config.toml
train_examples = 97500
image_size = 64
horizontal_flip = false
loss = "l1"
norm = "layernorm"
qk_norm = false
optimizer = "adam_atan2"
lr = 0.0025
beta1 = 0.9
epochs = 16.3
Rows from block 2, named by matrix and row number. Rows with one number belong to one neuron. Each number is 128 + 32 x the weight over its row's rms, rounded and kept within 0 to 255. All counts start at 0. Numbers have three digits each. After the name is the row's rms in percent of the matrix's.
# fc1: MLP up (model.blocks.2.mlp.fc1.weight, 768x192), inputs 64-127
# fc2: MLP down (model.blocks.2.mlp.fc2.weight, 192x768, transposed), outputs 64-127
fc1.303 142:154116194133117109238155099128181130171094054130097141103125114114146118136101125124091171113145092169051122139122087141122131152145137164140114156102120112096130079120142138153000144098132152
fc1.304 128:116091167111146100154077161135112167192105102105139145100162117129102152161133139132123108078148114098085107146097109099091135122067154120186127113145109124100111188165118079149105067192101149
fc1.305 095:102139135089152126141104199106163175153106103097152087116191116157133132122136092125106067100094134156180212117065113184181116158068145173171162090157182129123139140131065041155120101153073138
fc1.306 030:124097101142115229116114178158202154145188153181138141144142097115131142121129181141095116100118164187095158164035130157131084083181130172135163113085138107120117138153105161090157083178114152
fc1.307 090:141152169083138126164111122130165157156182151140100086119161094153051125141099169115117098154161096151088157129068086110075093151116101126169176131119107148081110154124148143122127102159130108
fc1.308 034:114159136109159134142178161070179124106170137147128078136120101108109076107133112154153127130151142159124187163032120141146104083153126152166153102107168132109099131108132129134105106071185116
fc1.309 076:123158130178155121149142152128179101139136126132174174132092075146071087164122104143135124098114124101162074145068168122131124051143140130133112091083153141155137177165076108122062150141094147
fc1.310 079:119129096113124106144130120119208119117165130134106107131160159117134121136115130119125102099140122194135133104018193170102080123179148168109153141080178119144149096090131148209069103136178160
fc1.311 069:107177154135145153114126085105174129106128161119140060163112077141137135141123119119149098072116120195150142134013101154176100049155130149147147121113176099173120166159115138189108150125150114
fc1.312 063:105162134141153148123120145112204111150143156179109093119082086104135129090153129137183082158145103206176146136051132124120078089118169103147124062117134170120111104115129137097101122125135130
fc1.313 041:089122169100114134121161152142168110138163151144136065119140100155105109166128145139147075138120152199121106120010115101116071120175143152129123092143178137152094118085153150139116164173118090
fc1.314 069:108088119169094194112156146088195148110096121134127099112099095146137116101127133066134101118135138105192182129057096141156112105164081150089191101096132216173066175154070117127130122152164125
fc1.315 045:099173137062154096165130125145181111124198108134106039130124124153071122082132106083039072113084123194124138120056117157139070087162125174156105101108126181146140114085134146073096113137144104
fc1.316 075:111217139121134134149143130102176147115194130117142097120177087144134105117127085153104056098101142182143136105017160133138076075150142150114105107063156137127122099085100123171119121121154133
fc1.317 046:103133096090135123085128122115226104142189142172159116153074071127066123125137095136132087110078144186164087140018104142099079086154154138109082094147170122121099145099115077178130128144133138
fc1.318 115:125094151111144116148152163113213171110082095155183071141157085149097108153123129158181112140168101126144143126040142154176127021120131131102148104111151191119104148121111105079086139113120153
fc1.319 086:140134144067092066128080114162134137112168125095165093111100134132100138122104094087125083127108144146133152108091178156088089115139106166176062138120137149175103105128141165109110100050159064
fc1.320 094:108118136136150088142131126140203138129181128166133133117122106183105125133093096138159100123116137183134094105033117156096092095207123155121134093108213180204102168054091112120074111169123159
fc1.321 118:106167093049195156091123131156166136093130138097150142150122127120152158145137152169098117102144148139123162120060133239108131144150096181182131107130071131117172117136146134111173114120132124
fc1.322 048:138191074083137147103150132148153136105039160178129087157140118136131135106124123116127108125155164161121212145074112150126099165208192205124182122120170149118148157183093128120133117115123082
fc1.323 120:090084101106199169092135099132181137110176123147182144149145119092078127143161168120119154103157148119120107098088171169171122075132129125182060084100094144068124131147163128122146137173123093
fc2.303 140:138070147132132110148155108136130094107157133137118125130106085123127132121139100136184191071102131117080101147144134149148148111170162055164113116097112115092182095125178129107255148103174089
fc2.304 131:108078095087126184099093084120131093136100160134222126125084128153119149115109105086100109159152122149138161124142164107104112130167155078149156156149143146118148080076140154095214133121168083
fc2.305 095:096134080088125118110093072150147113097119191168154131099108157128136152091125146089153201162181051128166092098123160133078066121159168093135126167096135142168130155096125091213160098159117102
fc2.306 029:140141086188084110181167089156094161114142086113119073105066170091120137102136075101159111166138126171092110103132132187155210134147167087205100098122150062132083114165170149115122187107127095
fc2.307 107:175137102131100096122127109164150104145174155066131083143062133110191194113046096082157130086213145161113140096160096115128087119119144132165061062122203127117087154156111154122167200205116138
fc2.308 037:100115143133128123129071114107136143084123085090167105137102087137071182112117167100157165156121085113147108041088128140057183107118189130116171133184099135114109137077156179104131136156108107
fc2.309 073:104141127083069081133126116118086151118170108115128200180068187107111149144129138117085176129133095049134119096100113161064178118154125099099151131122158088061108174143145140061141145161121183
fc2.310 084:125081139107125086143093128123117126174116105091108099124131206146127098165144125116160113084117092107138074180098108090182114145085143169180176151121156100105124090191119146195135131104210142
fc2.311 083:157177093129100150077195118174121126144165143142137151168153129143104125125112117166098057134187177118124158137108067157154156138082113128096145148055204122182091084103137127164162083191104120
fc2.312 086:125106112186154182133098083136108111160101139141135111118143074147112146144123154156088104142154162068088141125141160096098125153108125158127102114105173055167063122166166124105149143159089130
fc2.313 042:102113139152119123076203103118149079176157118144117131121084119119138098134080160102072136114136091148164109108114123121137048123139154093116198206089193132116165118112119165095173223136085104
fc2.314 061:072144124139139067082040156145126083126154159118137065162114127135150169125147134072122163107164234155177087150113117138148108083094131193068119182148157180100188156108090140135133171180120147
fc2.315 041:143161076200102180144184088102138094104139187160169106094165157134118090133153132119158164175101087142091177162164118123071132128132114171157123159053113141092176129151129068083151129116182161
fc2.316 070:133215138125143090121135098082135130112180133152166084125078160102144139128101118077067205147154100117139100141124120128116090144163126125217150127194140196125105189144128142197132188195127071
fc2.317 049:108135114162140091126124171087080087108054124127144057106092178098111180160153167141071090132100125087094157138134129093090128141152129123142123173125060096150122111125209135159162168064089117
fc2.318 125:131140144060157154172113110123102123101148121141187149128168107092149127127162126122188118127103133102120054141125111126076078100159092130103165133103174102166186112068087098084093163136116131
fc2.319 078:100149116154182150123106112100157108108111155150194103150132151150171158125094145109155089139095153195084150111140140118102112125159108112097159157081169102116178120106128089106151124119128130
fc2.320 101:111087143180143133111182125159143126087120132179122112124096052122089136148102142127152184150133115148156052149127147127160108112102096159118113111151083065100117059157129227121139127095158193
fc2.321 140:129150141160167161165080102192128172162102160102189165062174104099157119061145134104174149152107096178093134141095144071106146163146114156164132107133151131100167105133107084191185115101190139
fc2.322 044:140196102138132143079157130124156101120142175098140180133132133149101110114183131079167172135131075167167123181121111157081118103124104096177121131104085133088162118095136136168115083165093114
fc2.323 145:133111103140123112104173131133155106141112136091115165150136071125136104107137151074146120112110192155135144172131174069099133148059059135121086119127157149131109136120124147161092084120141137